Weights of a small image autoencoder: 145000 training examples, 3.1 epochs.
Rows from block 0 of the decoder, named by matrix and row number. Each number is 500 + 25 x the weight over its row's rms, rounded and kept within 0 to 999. All counts start at 0. Numbers have three digits each. After the name is the row's rms in percent of the matrix's.
# conv: 3x3 conv (decoder.mid.0.conv.weight, 192x192x3x3), inputs 180-191, a 3x3 kernel for each
conv.7 106:527540551493482466534519507507510431509520511461466496499512532480500521543522556487441533523541529497516472498493500514510514504494501456489497490502525462481499478521473505491509507484519472485467552515497498468509535466479499532495462481527493479575490516460488451454519535518505500502496482484504509498521472523495496419
conv.8 109:534528501466464464488502484480524500491495511504485456508486515516516496505480519526510485492544452508498496516497500506491514511495499470508484480509492483490486442525507465486525521509550520527498524506521484482484483527436554560498518447486556537487557536471475459487516510509480470482501514512535510466494488505524517511
conv.9 099:514493455521487505497491480503520506484473491528512466532499518448486513429498521516457531517503474519498527513504499505494500472481476475474483460475467494481481508506489507511473487509442518533466531491474401460524508479520495476511506515459484518484523544457472526445511514478502494499505499500512489469461554508431501483
conv.10 092:516521480475461463489484503519546522453468487533491473494459522497523507474492480508573538488512478473486511500492516531511495511522509491520516498506508496487502508529506467492481510517477501511511491494498511491493516534448467522493522512491528533488555492475502502519485492460460444472517510518512504500489452464491475505
conv.11 086:492464464542517525528513504505481493526493490534489442509507507495496492471506494529520556487483514493494514508508513506509506484489494447443458436425418450447438523520478495506452509495486539532491537532467488511465508513554497475515555496488497487515517485499506493504469483456509507509514513506528467460525536513489501514
conv.12 121:494443439508518537502511517539518509530512469522530544497499489518502489459482469538473513482503503507506523497506505488484480476473481504490490502502499511496492512516456490521517524498480524534490508480486506536495494519535522451447512529555463473475486475503547555541482481479502507508504511509506484489486525512436452493
conv.13 056:547510512509501501493462481540487514517511504489503491500511489491495478494510487513485516504469497494504491553540536525544517507512526482472477463478453478501493460525483478495493497482489534486478483441462518521489495484539547510533533502503468515547507500509487507491508482492524491500498518508503516500483513497475484527
conv.14 096:484503466479480498488488475502531525491481494536496500490473476501495474482523484500563536471496502520492496505498511507519519514523499498523515485496512480489523493566471504468482477460558509481514491442454500503443490547478505479471526451508467438481511502528514465475502520507502495487513495508511470486510469525519508513
conv.15 092:473479471510517501514497502521537545472495506494543485522517541495477518519520511496505521491542522527531509489488502479480483482483485506489494477477499488462493504490486500477436479481498511503467497504525503504531478538593467519464517536465464494448477514505503475498513508513507521515511513511509556531530513454508554537
conv.16 112:492500500507491527518505532506456522493473512481471472508505541500530497511505464484521455531495525502494571500519494502521472498519487486487479517490484507500501523527512527571477512532463554484482475540525488453492541453448475479530516494458542528469478458571482509544506495511497505538492481530502439495486524500496485553
conv.17 122:464505480502503512495503510469507499470518545493493514488504518503474462541481527518512476512542450506483463495499499506509497504511515510495509493482493486501490480467512444532442497512496539519540467428575527527528543510452488501567505500512483551489543490460488456502513506480491479525481493488477493464506461466486489461
conv.18 073:458519497495520501503532524533517528522485526512493486510499490495442477525476477491465437485546507490461529493497482509505463549532520473457470493472479493469487514525483520543469504530475488459519491512536473477508482530516456520530487502514499462494466471466508459570494490498520509506478471489487472516504483504508484441
conv.19 094:537526484501504471504494512494543506508529480474492488499494506490492522493512465465607430515520503495501494491478510486498528521518496455507468468479515498491491444458466514441507488518552510522512456493480521486450465526516547541440487447525472546469456477498530509506502487506490511492494487490451527547497478492529486507
conv.20 074:518526492516514503478481478512518547522515473546529476528489496513482527467488513462513523501475471479501510500496511510521532523511533525520520508496499497490499518498506490464508518462510520515546538511459527500432495505475524528475526498452472502456496573530460524488486516495490517490523506517522493480495513523493508539
conv.21 099:498512499492492502501505498514457508547538551499506490508494502505516542468521500453469506504464572532501556495496510485480487479489503512500512498492487483498495543467491529471494518486458473456511572542526442512519478431539488561555479547495475510489511508522483484523512508498511514516484488498526486507517550514496447491
conv.22 102:483488506470520519503526500499479496492470474557534549499490490533527492514462503528500480507490499505530506471485494480492507478479495524517501503500494512514504487490495433452480493498502510507482465462485495514513514497489531465523482536452528529495511494504454522498478481501496506525534553537491489482494490557473500524
conv.23 122:480461494505510492500517512491469503489533500506459476492476484523500521487502503467501541432497534464525522500508501508490501513507513520528533495505489487489491522505483524448494554439505539495477508452513489537461499492578439470536509509497542503484520461541468476527487463486500501489504514496459504556487513432459457517
conv.24 092:518495453474461470472449478537545545531523495500467475487495524471499520460494461525540482541491482542520535461460490498508486484515519498480503461469498472501505485460459505401524476460556539543502516471496505502463496529459553547501499528498494497472515491504494527513497506481460463479496495507530490512483485506492482502
conv.25 110:526514516517532491538502487472486435443534522434476469498537534520495535492476503520473514518532504512540510522483491523484499529478484485514515486495498484489467506437495506515497509539482517505518505517520487464563497421520480575490497479506526494514505519466510455506525496519507535513519486497446464488530550514531473451
conv.26 097:508489444509466488521503540488483503509462470543501491511503505490499473495522531466514490508438544504506489508499490513519484494496498499476500505482484486486460535506588479517487448483477511486481500469443547503447532513485465420538501497495560550488486437536499542476477484465496495512518495487502469470526520487503542553
conv.27 060:488504505471495499493534519476479497469466524481454518500500486501513495539505514502504516487529515488521516435440443444429441474454463536510523515492515508499512522501486523509458504541477456495517458499518450500552487503489482503508509489492527487489517512501502494511497514533499502497463501487486491507495470523505505496
conv.28 078:507499491489509498497496486489508512534526512538514484522493500515469502489495491483481534494521487507517506478473483497483480486491493495474469432417440463437447496502476499492468531511512479478467546537506495499504485504494547546499484470451496515505491492455509464493471508489472484490515493502521470479515497510482507500
conv.29 081:514485500495486485483464465545541552530499516530503508474465507509499485484473465535516546486568495487532537512498502520510501503504509511515503497503498503494497482493420487525493521527527546512524514497490529514450464530535517526506504504467457530494542555475492459502517535496502484486510517508550547499473483523478495500
conv.30 079:531542562477478484471488488540537497509530520497467479472496497505519506502508487498501492470543518533492480497504500518516515542539514489505498503508524510496498505497474518475498503465523473437497536533552475488543470504508502551528499499512497453502514503493477482456527515518486484490509510501487505490490486539508504480
conv.31 114:478482503501519503500509487513511484486488479478528462492511489519487528455483479505519517546523562504544525516498488509489495495464468502490489503509496512513505485486479510477538524503524500503524477533494489518495480505513491490458496505510499493485540532506516485494510502512515513484525526498491504495519524505474508508
conv.32 090:462462505495514524519532521474515445481483498498532515485505485523459481533472514545449504498465472490503450491482512484497490493477506533516505494507461471473452541512555478534487488546485477484493513476480488471507545473495449493513489494545532495491549555487530497479491507508495499499490511501480479477531496480490536493
conv.33 084:488545534496490466508505492485534515437464488488534469472510513487518519512495524505565500522543529506520477504487507518517492504498497509506493524528507505518493487431511502483508434488501453502539513527550509501515534550477440488495506519496496523526550504494484493525522509512478475473486504505464541505488488451507498508
conv.34 145:480508498494516502506523515473484496530454472514520559510501516482485454537516543462534504452527474461457463500487493506495498503515508523520508501508515494511491515516523501522537495513481519477521509471499521532534533514470523451519500518571467502492485548487502498451480510508488485510461499500625515482451452515492595519
conv.35 096:528542528506507530457500497516533511458471523519484503528506543528509447543479462506514436479511486515507530502499491526503482523527480498498474496509479501521495518479505495520544511532526518485528483466556537485483464541505499499463523516463484487474504536489459528485508523514464487508499517494506516486499495506486462545
conv.36 119:473454492474472522489497514506509512468476460540500512536519516508513457515478489499487540498449518471464470522507506502502494489498487496498506489458469462460467482532501528540466552560476544456494498479463498509497506461496457498470495468507501513495511499523523513496477498479494504505499497480484452421533507468585567541
conv.37 101:436466505472508497497499519478458456470489467477500490499500504481455439500473444463492544492474530500550483518483479528501495527512524488493494492502484502499496524466521539538478518545505451445487493467521553529533463501508489544525461499485506539475505465410492487443479473473508530524513505510479474471531473406502480494
conv.38 133:481459494500508489505528525504503529503521482462452527491502525497493526518464486533538498472502530495519565489510502506491498504498510504489527498483511497521499529417496535429550500535523513523497505510525497499512489571494504460505442491510501521460463473517523519503502499490507513499489506510516520501548510446518493514
conv.39 060:479481508516535519505506486455466462533524538483495500488507486519476503516516510521504539497526492476509474452443453437436480493470477541523518482476505492486482526489484511509473498516448505518501480532521496505530507465464501499499495490509507489519493530497515479494485519526500504497487490498482486506541488533546497521
conv.40 119:492490480504483476495510523545502538506543470522497516515487481462482471496525513514562485521488445490476475494511502491491495487514497505522502507491491493487479446540497458486520505525483505514487482502494524527494517574473549479494530495482531533444543432476517520437494481464507485499483492488572544521479466441468522479
conv.41 103:454482455490504476493532528498465497479552505491516459474505507454490481525492518460564477508516472489498496495504519492494479476496502492509499507505498494494482492485518445534482476518495492519465492527515512513514513522483518493499462514503499559444545452521512478546489470481506484512488482509470488490495517488493475463
conv.42 106:515515501512514501494490479517557486495465519496499519516506482536478507508495504548459547482506520508538524520507487511506508524493488489477492488509500492509511552521473551474468502479520536490522531493489492490499482486516452512487511482511466427554473574480510513454489530503488524464523508504522511484512489511547542509
conv.43 063:517491487513446478505465508540490496520496496500472502475522502464516474499518496518519497529470483500490517510508518519528515499503503474464467498475461488493475504526508527493486516502497536507473544500489484488499500499495505443517525468521507539539479503505480514479538502505504513506516496478480476496498516514508525518
conv.44 085:459476478519528500527506524515522518495521473539545486506500494469449511495479493491494509481501484456460476499491502479474498513503504532498476479448465484476468504563469519566449515527501530529483474512485505467476519472532479525472523489502546461449457456490528466557490475495529537520498497510505475523503500488462514488
conv.45 087:499483497496479511501514516510490518513521515473450501484506510508526518512501511545458473517503487523508487461476483463485485478501512489465478488454467512484496489501488501498463520538492485490494529505539462528546513476499516488562459453527507463485510454495491499506499521492464475476486504497522513516471474478502495451
conv.46 108:483482502506526519500500474484522472483520513474470491478455478528449523473508519556499557476538515519544491501500499495475516510468502525517512493495484508508495537476422485493474499508466484500508492511509489505509496519522486502522507533470464457499507537483515500449518512526499522496505512498489499497504454516434495454
conv.47 097:512484459503494474477460503516455526514506465493561530506528488480513519481503495470517472575458481528493470481499505501523509506508508492479474494472470514496493409414532501469507515520508484523525463505488512497532505509501549550453501499477500580429461464495504461471491452459497515502491490493504508490474537461471468509
conv.48 078:532521503500463475528497499454513501479462465519531512471523496503505492497486529529507495485515494528464429507499499495512519483494499511510497523516519492491497497480546523517544460461548510542551493516489483482458532544517504451422495504502511504515482543503473535514500481489502486497477493499482520489503503462530548513
conv.49 093:458475475502492486503517547492472512515484484480495444523527479475503498500484520447526496511466489474474469483497512509502480523523524508526519482469501508478495443540523487537473550539496506515457491539507516438477531477471511519512497470486528532509485474525518466529478499492496515527490490519518454504498481482502517551
conv.50 108:489488488497524532485514498506467480504535517473487469495511465525502511514478491460457476455463469439498515507503478501490489519494493512504520490480470513496504509590512523530464545524523493530496458468512502503511492495496443483505525467473553507462550480508521447477495493474498518525492513505527509486559539477448494488
conv.51 068:548494478483466486473454474524481474561502474577520524507512496534534515494525495515512516513529464506475508531541527505520535502523503504526497513512525500526523483495483455449518460459541490472459550502442522503502469463488528520441515483452456476536519573497469473484499489469488506498517520527561494502486518556498534522
conv.52 072:553507503484478510488465464519527502486496455518514496504488511516526518492479497519508516508465497489510500537517516529536528517514526517529516510514532502535541498528503470462539507465525519475483502465448537545515481496494501509486504484449472460483513559501463556483501504490476492479521532502526501471486502507490477497
conv.53 133:512486490496508524524540505506505441496504506488500528514498478538501497521506532492436450478493441475511449486501487488504500507493491494507486484499494492490477489588541504551485525471498465511500493498478496477538567437507531416511515494511529447554514498506500479468497514487497514514499500514476481442505504531498547483
conv.54 101:503495468476456500484471474517544535502478491511503498488505506522518501489511521499548525487504471515503493517517497516517500492510487489479482511497509506493509496549516499446501513440508506472479543489516510535507465563510532487480501465472461499486519518501478489477487499494499475472518520500559533483488504507508529514
conv.55 108:478501509442474478479507489524455452528502540496502463485492499519496495536529495479537493532522507497484509497496511497519497473499499501515494520482487517504510488541473489511479514499529459486496480484526509579480536442529518534561446478502478464544539449516463417498515506531469464510523527496468466522465515532518499482
conv.56 125:500493486488514493510512503451523490470539473509507478500515489532497529518539482487535500526507488493511496512492496503495505508485489480528488492513483479481488472530457515497499529498569525513546483527527521530461482532549475580371537509487504454519490507528491498467514491517501522500510505483497529451534508470531488574
conv.57 107:511518516522502519504484522490519426505525529482488470537519511526511515462502504485474462565461455496519513498496520508488506506507497526533528501480473504514510470540508435500462464512450486492491508485488519480518510469447507545520513460500502507490564492474500512474508522503490489494515524516568471526507565487479469462
conv.58 089:505523532480509493508541506510548546459492463472519498487497516491466519482468496526499496504558533506503518491499503500479511494459487518513507522537520483511497488459476520455506508468491471518533476486525492498517521536502464537460509521502476463444484565495518530523487509518499494498502501501510551510486478493496473501
conv.59 147:512515510508521498493497500470476455517525496482500440517505488509521543483497513486439531464461459490492564492495500505494482491502509523528513510503489498505504504559478485486483554473531470533452497507506512503463456490506458503491500504466565507528547463500498507536501500520496500490497505502511512513482546475473472514
conv.60 058:541519520524533541519511495541528498509519497504511517499501508507519510528511483519480494492499478505500506537539519528541537507494505502476474513511481483500510475536424498545492462522509524540500517525500481504522506507538481470550512494525475451530493492473456487481538498505527526529518517510517543491485506475475484474
conv.61 087:546547548498505488511490482490467455556544510484498523496520527473485509509493511501463493497475521513497476499490481485501501500504510495490499514502501501520519473503457530506440527515534480419436569552530468442508450426457549553505503479538541449519465507524537511436530545529500522485489499480517522466493468506504481476
conv.62 127:485478498502516527489509529489530500478506483480464511542501507495517497525482526522486472521492465525531478484506506489513513511500509491498513507496506492522518478466507517494561482487555533487520510525533507468523462553489506482443498527494466500493471514491534585533500474509503507502495496513445478496572530479498554533
conv.63 104:493471488496501528507535496495525460476477511490448493472499513505497463519490479576499525503541478513490473510504495514502502505509498511497504496498487513515513495514478511543481478554554547512509481493542462439540513529500504514516508463483466462503510530475542492440523505508506491502503484481473455490477489481522533503
conv.64 126:485447492515511513523531531504463494494505493521538518534523511535507519527501526498488452440453506516445431484507504491501491490490512498495498481519516460485477508512538478556508503519517459510480471476444479494499496483484481439529535525509479514476473483534502470501486485502497493501488488483500519470507494507478484459
conv.65 087:497474469512475508504493484503521471523532521524477525476493488482495464515540535534477484520512464508545480514505503493490483479481469482478474481463470496500483490549451459552498475531502513471433510469519463519552498519510492483519514457514476478510533507494493486435514507501506494503481487467508493482506536501515495470
conv.66 088:477512533501483505495464519509466559505509493478496529479497475494514470512500501450556498553457553506509489485507499497519513510508503517497499531497530516501492469500523471545461486529500526504520467469522526490475517503516492494517499491522527540535517426561533518471502503506499503506482467469491491563541471464509526494
conv.67 077:514544539484495470481472481503534493486527534513534557521524519470461472488453458471448483519522481553538486486473500504502494510515510514505507519495526507493502483451493493484479451490486464464498506469487549479542496505438525559464538523577466508494484512506559500524506539540490513502476466500510506506493467522510514479
conv.68 083:532522527495458478487496517504518507484459511497475467481510493496530506522533501535462504509461456496484491524521496529515498514514501511505511515519497513516515505531506476522492456523523498466488549531523466458542507499504477512510513463492473484525542564480487469442505531515490463467498498488504474485485476473538523472
conv.69 082:474476485477488528466476496509471518496452482527507539487503446505531456461478484483523532521483526543518546499510481480505485484512507521504523499507496500510508489514486463475530513499498474479461514450459544550506488491541498464525512501454495459513580498524486496507479494485504477512507532521521458514497506484503486521
conv.70 090:495466445549541533495493483493494457524554501498502493502500505486499512477480507525466472507507476498507501524503514492487504482475474470470458444441445476506498488496511493508473522520491536550493446485489498487526451425466544543518521485470489513501498482485493502511490469488514518512495501495520505463495513520478492472
conv.71 061:516513530515479480472494502505529513479512482511493524510475502489499502534516518505499515502490480486517480431428464462457455503483502535522510520496524506503514537490500511503463503490509492503462511498486472452490503489461510495508512539506509493489501488474508559487472525512476490514481474478522483524474495486480514524
conv.72 116:473463470449456468472472485525524551521475478495516534498498493490489462537467465525550486535528527545481507507507494504527509485500497474463490507506509508506502443450554519523538492509509504476507525505501501537513511543508560448509460496483470472503443455501507502529475469482493498484487513510453505457484444513534496522
conv.73 091:512491512503469483530522513507514490470503487499482490491506516481499515527517485510481522526482469457496476511517525493510503458431476504522510516528526468489501516463514523535526447486533534517490525515493465471466497485525485525469484446468476499526523531474503541521510508499506486505478485481497527537509492473586537490
conv.74 091:439444459480508514509538517477467494503475474524515536498502498512516482497504514480542501471483500472458491480486507485488482498503494499489512485477504494464467516524476495541527507515459460508506458461487526552550486507511500455465473513540556480469526440513534472545489478477502513516496525518512487525493471452539484529
conv.75 108:489468508484490460505473506514482470525516528448459481478506457530501512536507531488475459472467480520509497496509487474514521488487485505470504523504527509516506514483539467464533451529499483488531473516490496482465532526491481459515497477465506468515483535537527477499503474508484467451496473494430489488531497515466466430
conv.76 059:495490470527506526521522517491503483492483481540508478516531537493492486449469493506488558510503492475469508546535511509532532491514512463480451486463469485491483490500508528507505479513479498539472542477449479451460482503511477476507543476501490492536474447474505515518473471464524500501501519508500492500468500507474468500
conv.77 079:503534525512503479511484501473494513461475484513528490500506512515473513490497513452546533482478514470499475513489497523516507514525516497514522523528533522509500472510517530515524515487508489503553459502511532522416480504514458495490497540495509527501461460528538555540517500490503502488486473473490510525527500485496501523
conv.78 067:463471471500525490508512522457471486533494519527469494493511500528494511534509491458531485464547545490478537478470475468479500516520505540520520497490497497475487499484488542469477495505447498507515492478506523509487457464457508492513498471488502487475478479506537499531507493519535523528494510520505492522512485549548531517
conv.79 108:498497482485491492517529522525504509510495514486484504516526500491501455526514515491472482472466514444447452506493497511518504516514519484483494505501518505499500500504564547529529576518549461462514504532505431523523497459440450458503498475512504515547509467519510449510508522514484485484467500501533518479507465483525520507
conv.80 067:479485496480490501475535531501487497528470500475490532484516498518539527521484487484467518456509491489507532458470475477497463510499501508509529531525520526508507486465547490469483491509513479487533503492478447474511498498502491517485455504515517463511466466461525474515479514521497531514496506531488468494489472506507485509
conv.81 082:448483487514521502498508531522460536512485530476495483465485495507492509515503488482521464547490490478530503476483480478503491482490482477479465498501473499494488491480524494533507514534505509505521471471526504462480533475498485510497477489504497556456509481457476510544505497484506492498486480504461468520492530486489474514
conv.82 131:460451509515525513501483505486494465516506492510495530501508467486489515534517536533477506510457515488492508484509498483512490487497512505451514513488515510527511533517528506521472482496470482503486476524485502522583558486533496443535491545521510443564469482535497520490500475511501506501497481503497476529528500477460505473
conv.83 140:513540527517516520514515510472513458482512489480472466490491524518506490473504482473485503515493511480547471491482483516503507503498497497520505482491478489498511497565472467510518546455565481462520498465501491489467462466468477591486535493504487464501529525530491558498497522524471489490487500480539529462533514493500463497
conv.84 115:509498482526500535518517528468512498522429499530504505474500504544514506483503533539471515456493505506432460489504500502501498493505485532481505501524494487523501512506527493559527505496516464524540529445492482489466434523428536430492514484540484508493553537478508512498488519475485478501499513505594481476522512547491531474
conv.85 107:531511518486487494490501514487438459568536509484533518528532518461534501522485531473478465492450540536522492508509506508509502498480481484492491495498514525519499475484469510438479523493505489475462557568500522462548442451477561519502508556515525553526464514496539524502514505518520513512506494518478556515475480536517513492
conv.86 080:512501530524508540520481486504469477524518533495512546474491436519511496491501485475467481497508530505527464515517484478505515501489493508484496492507489500505516461472463504506457515469485481476493471466421543552526432456529547550514499511505452455515475481495513518508516490494498497484513491483478507527520518521499503486
conv.87 061:510508498465479481505502506504493553521466502520478511507483501508483475495486484474528523455474509495459464450473473466461458495516510527520529500492486500464477550502539505514466531538495515491530518475513531484472502505495510488504517513501529532499520491568504535462486499503465499505475505478511471537508477494519509481
conv.88 073:463496491497534485517540523483487499507530519507518489508515515466450497493484499485481486489519501478483493477450482457448482496470483504506509475469474479458447509482474520546471485528459480545506503546516456428494495501486495506493521489544582522483486456456544470504501503512533539540479491503485499525538492534500534505
conv.89 109:458439450470465476498508511528500510496502502475497484493515495504492502565484544548463492515530502542494517495506495493515511516507501493466476502480496511509490514520534510509482478537423529520528501482492489490571532549477449425464471470509525514468473496450492491500466468484515519497491503497489498498510505513526516516
conv.90 096:473465473497519535523556531475526484479511512515465490494527518523516469521500522505505476472522516499515445504502504497484499510501503511516520503484493502493481484517489504541465498496481461497507476491514483496548520533491475468521534465535495466495512463525557499475521529522508497509496504513526521519553482473533558481
conv.91 064:543488492512460479499476505525534502526538495506514491491499502490490483502535506520453474547517472538526469511535511511513539492494498474479472496498495506535527493492504480480517477459523518466426542495451485514518495477521494461503497486492458498508459538466495558502508505491510500505505506509508562495504542538528546518
conv.92 139:515531497512500508504486492536532486493480521509544486528514472477488441477490516469489473541519470521487444505495500495508497499504504476494453493505479498485496448574492443588440502482469498474472491519448517507508553436483504521506542514475486472545513550491489479487497503496502491498494489492489429470476466559461471456
conv.93 057:486491483499508519518506498528489470507502464483496479503527504496513480505501512489466552478501502476491477547525533520510500482505496490500484510495501464485489488554477499564514466511488498491472538525470483497507506492533478455498485473507480447561484474507521501519524502480516525495495496500472523526490519508468511498
conv.94 088:481472531469501490507507513530484511485479492504524531491545508504507488516513503514576490469469519538480492489511500483492500490496517486490500509510501459482484477519568510455482512457476525485477455485515483506464508486503500441532533556507568540543476466536473508526470439475487484511464476466454514514483459466504502528
conv.95 102:520534508485495501495499485477513500516482510507500516505490500488480503511521524543483471536512482488456485477488495511522515493495484490479491496498510521515506476512522486509477503487558476499533504528495488503500487478457521514521457500473506446484521546528459475455494525539469493481496511499504530468505491546507463506
conv.96 135:484506525532491499497508491487496500511504503499495487504510537513536527494475530487445512503516508477524489497496514507507516502493499501481510499483495520512504513504488493500434511474432480516486525482528470497554494471499450530559488511505527494476507492516512478533495491515510495497488515518513504507519524452476479429
conv.97 085:553525498513501508496506500488531500461531456511510493500492505480490454494493514471537492480479446470538460498513505504504507516501532503523502508516504508502512475548529476517482490464502507535465486459479505494465478528497525495446527489481542509473541434534516504493527514518506478506499495492523551509513489437519530546
conv.98 058:470493522465496478475490490477494533517513514457509505491513475526507496513514504516502532549507505518494540453452472458470506542518506509522500527513502514523506488491516495512482510497499502487549490511532493467525473510525438541503446476513564469497470483459510466505470482534497520485472484514496520525508467529547519488
conv.99 106:489475449484490488459487495525487558488499500499498484493493512499490490450472452517573474526503508503503531498517496506498482489503492512509521485491477508496502516469502525496520521518508535513516479517524550554458505559556543463509479524458489529453507444531503532535498482477496508513507497486433482518459495485453452533
conv.100 113:484466483500488499485477499519469446501505481471482504489505509516508495523486513581478547543449541490532496482505511490490496516493518529505510513501479489515478515489469480550457482556487471506474522507507499459514519488522501502523463479480507483486502462516496501494497512492512496506497483499473489518470530447477523509
conv.101 067:489522518471521453513516482495523523495524524499526496529469499526452501490464504474544542458520491508514515462447486465462484512518524512524501474479483477463485512520488495499464507535476470507508497512532523508483482531500509534495516493481544487492532489525496462521500514545459478487496513501502499508515483487498487495
conv.102 081:562531498502505476524512509507516478527528489508542485449504503470501517526527523538461460509530467506479459494490485500522536518526521482490476503513508500515506502531557522493550462468495547552494514538454498538483499495439527490444520516524551485501496536503499519545495480470468466482491492495499539487503516530510497488
conv.103 076:512547525445491484460465468488523533470503528463502512519496509490507508473460479477577459464503543504446535510487490522515498520531493506517513524534537524506527496480506531482518530534478439490549449476540481481513517518476542512498502508519493538465496513548469467537486514499505511508518509515454529535451472505501491490
conv.104 098:541518508489458468497468503486507529488471471529544519520512509455484480469493480441509506526462475486485467494481499515514505498496497468461480498487482493477478542476566511519513489520513478528510514536441517490485554499470484482458535508523553543530513506526517510489502493483477489494507492506466461449516468453517480513
conv.105 100:502469476495506518502517516522446472516468498510472499506535480503523496477524493457519526532467495470478513488517495503512490507508497493499523488459478509487467466528504473528508496531448492483480507487522458496521516406495469493534482466505518482477534469540526446504501495467495487500502491481496434492526567500482502528
conv.106 120:493526487496485495479464484496496517523490489529543522511487504472495468471524444449510531500522521508470507510502500496501499486511504504500507512507475499495495519449481502493542521461518529480500521532500472550476467520503529550444512513490507521485533500501470547477509514527505507486508513503490489537466498480527509548
conv.107 120:540540550481469498504500494539521479519526547485490537520548521467496507544457496483460449550510480496505431497496497497510499507492500492472505510496504496503501468446515491502487458575464466445511539518544477479555520473430548542569487478516451519505478492441531482488526520509510499513500486500480506486485456528550511446
conv.108 142:530507498514506516508512505452490470502434502545478520493483509512533542472515528487487483462508511482492516504490488514493504492508475519496532525512529502503504551489480523479518498543490504481556547443497523489516478522453445456488497548503481499517500598502476480464524500482496462498511502518541472469535497528493464510
conv.109 081:513526527520520507496485477472508540464518469496549510491491502477524500453470459463545527513503497518483508492497509487490490469480493472496497495496511485494490504464515537507516519502516466558526491526492500540444494513520542474483491523512482510516470456554525552563540513502524512510462462466457519504475506495489470520
conv.110 137:493492510532512518520537507493508480502454532528510487540525519520530517549541529527484488465470472443479452495504509501500499489486495517523542515514519512520502491501497532463524521541502468505490486480467486488498512524476496429536531461528505510512470494471460443491504498485496497507491499490529544517520561513491515469
conv.111 107:489486505490517492512543532513539543518506526481478500495535542506474521510512455479483410486533529489517525508495509498505494509509515512494502492498502498514507463495487484507558499524575498492533528445541492489466527505471538496493478519427493518526485458472520537512497496506508517540508488486490471501456519502502447525
conv.112 102:514533540507500487490477504498494495484461489483464503509502470489484498507507485456476488549527542524518566515506476521526492493496495452432469508471468531532509525515455570471479488506488483512514517479520522503523496495535506509543484482486520450552492497500499515515496503497486489475505508519546530505456488489512493475
conv.113 124:508493497483483493501529488443498485496479520518451539476508517481484526472540505516510512472484518444535503497503493512495497491486497519503541520503530496508502553452446533446573494479526490511528511489526486514488480532521466559486475460530516513491507479463485478456486489473484498495510499478547495530470542443500516490
conv.114 097:460480472512496510528505522503473487515526547475512506507528492447476503510496495524452485541487486533514508495508515473492481469474478462472467481483477482488484502449478518535494473566485489499473545541523459434512531475499522497514488480513522573536479461435515481505507501498521516512487467487443450521480507517491501460
conv.115 088:518544550487507504490483490508535484492493493483524522468539489547508561511456508509494426495466496516497472483480496521497508526511520472449492505500495522530521533490503514541522502542503439473538482434543512509501516506512507439525461497523469463470514457480506513490517511533484480485518501511432514501510529501525480494
conv.116 112:460464497502476477524507510477501533518455484518536500522484461503522508507529552496529478468476500468492514505503510493497507479487502499494491513511511508507522494554472501488459516456486512508486500504469498544482493546504484415533504539477544531483499462471502429506476460495519484485502519506503567544485518526488546493
conv.117 112:503482520522499516510517505491446507490521513489483521495532518483523524516488513506479475474485516523496496499508504491509496492497489496507514497513500515514502494462519481471476441489450533505502507510527484497531472476514475476551494527519499608488511499494516510534496484503511486489501492486468565523495531459527491477
conv.118 113:506454499502506505505482488494469464528512486492511521523520470510513502505523508474451494518483509478502494502516492472483511498480492508491486492497513499498516488528509515474522507482528506489440500520431523495495489468524517501456521501510529481529446519508497483462491502513515534496515505513528492491517543555489508503
conv.119 071:505502491503513511481476475464478466490504487493508491531515508481480488458473478471550485461543523486498505545539518541516508504507478483518491510498517508502530495544473487491525528461530465506519490517494497502484499554499513527473530519463496490500485514558507471529488492495520533522509515498463465481467510517477464509
conv.120 073:490521520471482507460471475513521509500507514499504523480507482485517511487473455484541503545467511491499539488495492505519491522514498501529527518521518534526524492489543486481542474509514490476474539469524529500536505531506513534512495527513467513529518497530492522515500522531494495512480517494501459502505505496483484501
conv.121 116:516506534501479520504510493522487524509492517502487500483511510490527514493479483487467483538457485496519515505520504497515496465490490523473521512497469508485454485485490463521516486552423514459504551492495456510555525497493511481519489515480520509530542470517517520506520515508499498487494505502469516552466516504489438489
conv.122 063:490479518487496531492490507481489468492479495472482530485505503507522492515486475498504505501516520504499486540546531518520507507502503493499502517534511530527520470510448527525531482502513474478504492455491486479517504531532495463518474445535467486504450465513478480519515533529512523529510487498453484484473485499511500513
conv.123 107:472493536479498489511546519510442466517495523483479479538502488526474477546511485509475465497515495456465507479495472487515491478487485510518510514520498516514499454524537473522538463493516534505530475518535476489470514506461505518551447483457525597514497537475492488491492494496496489508504506504489473444546502544508478458
conv.124 101:483509508487500470495476473483532486504523502518521506496485491507493505438473505515496513511492527525490488475477503487481504469486479507499510486487482505487490521462501467490519486515431493500511521519467514528503506528454536467485489523468475476512555548550469520457514517512508509509494514497486512483522502508507468540
conv.125 105:474524508502492471489521508514479493486475485482552574513522532500500468510449506481507509532479529497501483503487484516499474514495496514513517506505491517504475549435513536495564550526462497515596496522543531530511519478493422509518467535534517574494517555511487507471498504490509495521507527508514517496470536510576515506
conv.126 067:523538509477487459479477470545532526509514528480502503491480481494512508476503528544479483532496490522507515459466476475488487496507498519530535516524549510492527530477505468472530523466501474454489541519521505518510533510501477499472503510526488500515541524489477489516506530522468483475486488491560513503509505524500454470
conv.127 137:484472498488490505517529503509471465512453515515474448489508513502511533488535555505482526480469568462463523492515488497518499500496500510509519496515510504508505506491475472514457514515509474535465470507468516498461496454477447459563504469497560457506524459488505434484504473465506505498496520497575454510551542503494542454
conv.128 112:471499506484479494506526503494516534527522508527473515497472498488505465497510472496570490525524492492515505498519505506500484496505497486487500497495501488489491511484473470482526477513491503459502518510520499513502520563467528525474489519529456446502521464525479525498486489522486471493478497492469501547465449477491485537
conv.129 118:470467481498500478526497501524503484470513531479528479527507469529499529497508512468568504543483501523474524507506496469489495478487494496515518507533507493499509517461486528482488542488517548508514497551494468508443505536498452492526473496458505537473524473466532479549512474474518515475505506474461438481544518471530480468